Weights of a small model that answers yes/no questions on an image's attributes.
Model: encoder arch resnet_bottleneck, fusion encoder activation gelu.
Training: soap at rate 0.0027, 4700 steps.
Data: trained on procedural textures in two colours, tilted and lit, 1.5 epochs.
Rows from block 2 of the fusion encoder, named by matrix and row number. Rows with one number belong to one attention dimension. Each number is 128 + 32 x the weight over its row's rms, rounded and kept within 0 to 255. All counts start at 0. Numbers have three digits each. After the name is the row's rms in percent of the matrix's.
# q: cross-attention query (fusion_encoder.blocks.2.cross_attn.q.weight, 192x192), inputs 0-95
# k: cross-attention key (fusion_encoder.blocks.2.cross_attn.k.weight, 192x768), inputs 0-76
q.143 119:102176131111093085135123124158129124148147109087176089144143129181137108169105187073099120151152156171086086132118114144138110141134133177111119168150143133109066153128089078145188139155136111124102136155127179135111092096174135123111132177148165062112143167108086168162139114160176112135
q.144 086:151094111098059150120085130142147134107065203103094137157159071112196112169094118136152123152168158169185095187124109205079158084114177107149119096153126164162140144114132129140113118097110126078161076139131131173140108114130154111154110132119109162134129128138137101158144090148116055122
q.145 092:130034107101094129170164154086092131185102106121094091184114159156145090083134089098129129116150143151176184068129146076129067213061086108089106095144103090144067111193133125075144151114107095131122121168114137083139134141192123107149156130130124138161132133142096174130144182153107117088
q.146 099:123076160121137114147109088110123086117085114116141132129182150159069130157146087119156191100110108068090144174127171130130113072176109146135179152168083125083155136118183078113103146126090151144127147098131116149103084120149122116077155114052066123156075139173181089183141197099176187129
q.147 095:130143134199158205092124197127134096102104054103145159140140142121129113085120131128134194112194079073114204113108108179079136103117116112113140119069119119069181150162115115115082057167139079173118148114114160083093130054118079167110185141148221171145115168101122155112140134131160109146
q.148 096:087143073089178126115039208094112129082139141107159115136113141107129152107143151085120157218094126170093101115163101166136067163124106109085127104125147157035118117097098135116097082140176166160109070118143097114130137164137142144172150096114100091098131112081101118145136152107129164160
q.149 098:121122152121093141093070103055116127125116195101180099042126109156149133100160164120152134074089130091119160098154176142099122126157068108075109073156115113135115131140062151147149095124122103125153099151215231142151156122111091152135151128139083062087129107141080141174120082159112174164
q.150 091:105120178109176057103103177118099178139155078102129104143182139138132066120142164107119140115153170151110134165135080140096090165183099133179131109134137141036140162091168147163042134103150127196131157102133159093171120074095195115119138131065095155073079134119192109115145095117109148115
q.151 103:108109109152101122159159136153065108128091093162112100112087130111090057172099121162112097154148121093117126096185138171159147073125152128156117166138103129128094167172076104176131129187114089148078128089153126124112125085174081152160129094108106150124179160152130155144107087120094132094
q.152 102:096117156130181134091198091105093159110148087136117115134162108137150107126165089108111143111102117191156129033195123083104092156147116164126059110077171081186138184152123178120144105112139164153115103129114128124154134102185162154121106192111154126116129190164123128135128102166138136100
q.153 092:109125170138154123120103128134090048091108131128107091152115128083167105108206122156139126140163141147126118228132144174152115152089136150132123112102111175173124144075153099169188084118101206122145150127089119172138159147067088127133141113083114107111085147150111142095177101180076131086
q.154 102:144131115101090131134140097185193153168133175131078105167127103138168144091091081129141111130159140143079141148086121106157105139147129141131165206146141100137181152125195171164175166135179132146105118130095156147136113103102079154116167159143138104140093092084155073037127164167168132119
q.155 097:109172138126109175118124064128151129179129135091096093095138061108112106140175151136149154076076125122158125094129087120069061110145164144094145185098109185114099099138162177102134147107080074161115195162154172095098086143148099235095134131093117131153101171162137132118138141153126080073
q.156 099:166126148170154088050164144079119207079078122084103099133119183153079106103098091119138153181093169087127162137125166123129108103097135121168079143102055168144110082094148154179123124100200144103125157111166084162162151134077181016159096099069149126155089154095115150153115102114138122125
q.157 094:153104155163166073105061144118083126124172141094131070153152096108174148133178132203132111144122083132117103152106135043117120186079155107142093131112138094115141185163156143155136137127145101136207101114095127160167073146128123120132113128142088141156120170122099156165145131089168103169
q.158 083:147111139173160089113058117125139150100145160144206157138162126164126112132191089152122161116127187117156117134084105109180164160133145156114084108138091113106108085092091097181208132165162149152155092167163146060151106110171194094164151093132088159155155149145207121122113173092103151170
q.159 096:117117154140031227146131134168114200100148059099128095121141177151102086175148111131136085103177192149117172099123144146088145065157122101128054109174148147125069120185159125125157127107101130134182108136098141131162121096117160114116042065075118124118078103144146087168159163101151127084
q.160 095:190136194140085152108109170097153146148132212133162135111105131093117146159171142139115088117176147126160128107091098166117109090131157063137098106090100075071115129096123122048173124152141152133147150078168114163162118131086098059157123135120112172129133186106146137094103195098220147147
q.161 101:061137159155109089172100104062102164138138113122144140166121145160124079130117084102135112159164114158106105146106162150143095122127133116063175150132139158106128044068119109116080181103099176127122117185123131118116101126102149129086197142089123120122148130134211116100099149109119122159
q.162 096:089185135097140177091082099113127100155070076121123089088119140124086154111080164111080136173141137048144151119135086121100149047145094147097162199071099126101125100120138128141107138164088176153149151129124092087138096101146170151148093134159142077118135101077158120133185121130105132165
q.163 095:132173110163140144149130116186104166160121172171102139078121146148086120161146119181112098142108145138125061083106143084115112136158110081094145173147140074144132089120126101095122107128061139167153113113102082057120112125134140149153142110119116107066103071174108181148111117097167159126
q.164 085:188111197076114096157071143157038127113109104110131056065138165167177088170131153102180114156114151080115126118171123101108126184153199135133090146126134103120142173167132181115101105123133129103151116132155109085115118144065094080178132084199118139132113141089122106128122060133081137128
q.165 097:111138114137176124109129131068188183138162141127126057133105067139103097113129084171078153104163156161048137123072138129110097131168124163084133144183127143095133129118138129129157140146160114191123061100095085170180153120184124128201087150157149139094128137157138094125158128176132134085
q.166 093:131125161079121126117130197154117129115114178136171148164117117125175109108177099134112104083138180068116131136142061108095142089084060147149136099123163101139165099132153113129073089103169152095141115109124148158119172172100186092159083099114145112153141149101133152081167099127162125092
q.167 089:102175116140152055162107135091139116159174135104122120083110174124175179125056161159109190145190141132114129090148123165094145097155053114141118101118075165106154130121118121122134129150110148126141139108092108145133170082157143089152179130104158116060069133088108113117148110113172078086
q.168 096:128124122129094160129123112136130119201177165113142124208084132140108155161101121143127175076133101155151102147167157140128126159143093118081096164150164105077075100191178138046125092072101097120116171151087104086122120132173161188114153134135163061195108131199175123112122118174106117125
q.169 092:160151069122143138128176130133097148109096116097139121177145100099161148181148176166080133083158150132078134106190132171105092173071115169184120096075090171165125137105141116094138081128163107176165144110060139125145134165059106205124100136115143073194074097209033160150164160179169111116
q.170 101:190097086167188109198098156153105126125079115140136071090120156140150118067111154094064163187111121110127111139135065112132119101170093188155068136116135169134130178101070125124140099066112108097154129151117067124106152100152136114150125083138169098094196125136124113175120112119105090103
q.171 097:117126071155123128117087156099113061179143086115150133137123091186142135093135155145118102057079130146083133100116123106114071103077094109167089081111143133106082130144168108097172113137166142116095148116135191123103160103106086170079095136114125131195133117132066114128151174145150171151
q.172 085:115110096130128172115125204117129118085158062124146115106165224119185149155161146104160130078154145142123129129133074106071100090126060116166134148137131135113103153129144077145150096205088068136114078181174199136137091157134141126099116134159087121159161131140196158138172090070129139161
q.173 097:188143100062111152143080138121082119117114188128159101144148108080140107174115116171130126050141070082172110096144161167133112160142161115139139185169092137131098109119143129104110069125119090095133110095140178061099144202178191123137164105051123102120150122140109147178098125087087123115
q.174 100:126038147118110108138175100181101160080133134129151132155147139118112083165149164124122130142137164184108077119126111145098134155176190161139101075113144048104152109176110088146117123130121116095129077126144128099146104104086072108161107181102090141106185119133137149112054166107111099107
q.175 094:149123127136037072124201074128078165058157146132169150184155153134143187123179144109191137100119070097091119107184164109166102072089142111135134098125074088143132140118146128126089157080098147129172169123113182161145161129124153147161155076128143110152116120143144146109129142138165093159
q.176 106:139076111105168132120109126087083139108084078164135123155130149105153104129115174101094160124151107154168101117160133131055108123154158114106121165132200128086149174120071143172053141135098124167166096142113081117082150124147144152061076107132123113145105124085098089154148166036141143155
q.177 120:078094183111147087067156171157133112159123144099127146138112090132137099192150140107152099158170080133167098121116111097136115188145126101116103186135136163105111153091068099146120106161098144097219127125107143116154167088134112095098112087119157183161137194167127116115118140151066138133
k.143 109:113206137129126092158152157146135089142185119143159191089161119091162122120157158146191111148079090121155205113127142227133160186048090153151098084140169071145147162155157121158135131128137128115133112118114147139099093097069109120
k.144 094:109171070166123143114152140115124134111087093135109178136163152103138098161146127095122098130177139103115107127124130152118137163130127093128105101164110147128193148171056030156067154128070094144147175089142198111080167167139172133
k.145 099:113159163114115078125092147185170184139104159110205109165121096211066135108093126194128086116151170123091204113140120115117129077184174143167086130152145084145112143159183144132157111143126142072130110120170165064203070097145079119
k.146 094:126107078123155092138179140150170132099087124097144124147143118131107114140134151131115173107093083137097125104128074161085168174136078205086125184151122120168137122157174132162124109131136159128117124129099116106139192097150167148
k.147 096:136110120147141162153095112125155154158075102143119126101181069183131110149087125138183132114126118124182166100111142134149121097123144109124123124111144091133099111099150110121137159111087168137089117182149111167111112072153143100
k.148 102:110139135120165107140186118138104106207104101163141109162111104130196130129085150125129147075142146124151070116088144061136121140117096049146206113082162107084111134140095167153119182126116154143189134151096144131113133111137083098
k.149 094:161137113127117084098149102159082137090145128123151131114143120103101132150116189146093146143093207127147150121110083145206102164169131117106203167124131184179190139200175140113136141135138143157114082057069089112138075111151146147
k.150 089:058161168134128146169152168145122113105176106139080178119137151115128141121131109087139152115142130142115091142145126152141164143178181111175118155130067165130031130139134124100122179049176128178132120124116121109148123114116137081
k.151 101:092118124118184128143086100127159175114130126088123136150124101100136175136133168158140129136130113102072143184100132125106146103164095199120169121085154080088131102105122114164182098175055139145136164130160086134122124146133171177
k.152 101:087105152110066175148091147108099105125164143104182138179121159162086149115178104129129152069116155097108158168133127102134090142157157128095120161103142118134161169092154117111084183152138154114096105120107144162150124106111090134
k.153 095:089134122134166124135061059127134105109151141160116113100119149145162167143130123098133137170133138190142184129126141068087126107142089103097103109126183101104151088103053174107110172152108094131151114172145134142162108142142126147
k.154 098:097120178180098170142115113105127105092115152116143147137155167115113131124155111062131138154137143059127079106153115135101123203161153176164119116115147138167122126078110090125176156131115150136160144122192143169155106127132144136
k.155 095:207066134109100117088172200115119144168106110145094118084127160117150122119144143094142145143066106131101121119108138111122139174141114130146088183136165106096158142116100130172198094130132110157142128124108145155120096130180129148
k.156 097:147178108162110153131153088074120119111182184142139057151150102089148120204127126111096129138141080096160157104131119091129110131164124136107158080125110173101132089141166131125122105140123103156102164128119106164115207102112093090
k.157 097:119115129163117121086154081129087121129128077139123098079114118123170093064124074106059124127102103157186124138115137120136144136078112151131072110067076141101124142133135207113042098124099178103125095143156147150071095154107146118
k.158 087:135160093094054131143120114165091163143165107093085108106140147139200138174134113112139127112085120114127072097148157178130116172137090136173154107169128118144074126093219154101129152113128066119157105162142165137120153164185130141
k.159 091:152114080128176182119147148151155122120147180080160114153106124125103158096137212067146116133100115053181107169151109094135182130107103098056104203131107155117057102166112087101105108179138154117168138169100122159078192112155134113
k.160 091:140155122091096104157128130118161191140146151125117137122121163168129124091122120190172115082191141122109120226166173083144093119136138132164161148137122165121103098185157141069139082133139113195193096131071150085090148088128108149
k.161 099:130134125165159116165144077111099154128135146141113100141108131128132136108189055090166163111197122070133151158111127099142146130115138102119156148118105132109104146162156141130146161109121140108034104168118096147136058182133155084
k.162 092:130144155082177160155122110136085155116167126118155062166078131162142093075126123188097098122096162132160156076132147205080072131117166114145155125200108186092127112161095125148092182094132177127126125200190090130114111165159115119
k.163 090:142138105118086144057145178116154102126162130125116128110149107136073116090142146128123126092090102091184077150111115125159120098135117102121140119139140137197160140092124157134096128123134124117097160095102135177109148137150096088
k.164 088:127156089117165154104060127176142119129054137105164181106177133120129176163172103134170121154189187106176115170074172186114137160175112141177124131103132167138133142101111159095105145130141063169175090159136085114126183115139148124
k.165 086:110105159107084173060109102104075154177123146113093082111150143115101094116094169059114171052083142156127116156115099114150152091114154126133148131129134154104070162165180089133121154117158126141169173191129088128129164080143098090
k.166 086:144146158140176171213129130172165087149084130129128115115149165079123176133092142175120069094080115112165091119152145080143095097156139146140137089121110043062124119091174170111136148115143085084110198123138106174100189122166154124
k.167 088:126084113101148125142089153185127158084101105120142118165132071130073152088088153169098140146127100078054126084177155166092118108125113114134147182134086166037126101114130099101119065062120120167223110141157091097129087118139061109
k.168 095:086151136193090095131131138135144153212177119145116088092104095096156171161124134086109053129078124192094091077136103122133185127137118173071126150145142148181111103141098131143121122132187149134110138163086106156114139131133074083
k.169 093:140150119126117079108129134097140143160175094135135114164203099052124121174105049074105135171043102152148103105096168145095139119098096114119142123080174120152143095180092118111074094142128115115099102057087135082142127080136146130
k.170 090:087077051116127121173122145120111167101111196081120074135153073164115073139145161134140109167111108083154182128095122192107123106170129120143142141129161106136144135053100164134142165134094147163190104078146091150127163139118123202
k.171 088:125080160131160093112156148144122155160093106095113106130100159111133138159111172162095101171124104148181103132143127102130144196093149119111099181129172141177134119120141053175129073141112147167140088133143172098131088095107163146
k.172 084:120156110118123118111177116096108111089144167128136144173080130137106123115096161141130131147143117165067106165143068117090068115124084150134116115142113075098152138125142075145175105157135148174134145123178124067100126168080164126
k.173 094:127067116101177171110174161079133080100115157207097168093179120130101119106105143060138184157076116160168121138145133153074166111159131095117097086072102117108126145125139094132187126194125134115134070091071052117121127122114149120
k.174 100:106188183150118147142137115166081125132078104095181121120129139192113192142193153143140050117187118097090142082075078139131106110142145185136088115213136108130170135098105123154070164076079094087182187132096101183093092152113107156
k.175 086:133128125110116172096174145165099112128210139146094141048091165154236136109145130086114185116122154126122088081162129110091112120114169162106101095095068094070061134156108128125133063158106105114133113114142117120172091102127124165
k.176 116:091118131163178101158110142212153137111151171133163105156077115111170139138114123137156136114117092190101125157196156189094095124123127179148166121154117110098156098088159081137153131134119119082057178079124104108156074121128097169
k.177 115:095123130117115099127100113085147130156092093082085151112146189082110151077121155176142119153087115135153174097100123171130125126125144118171145167162142155139189112099149112139121118112156148131183108158182202170103137163129116125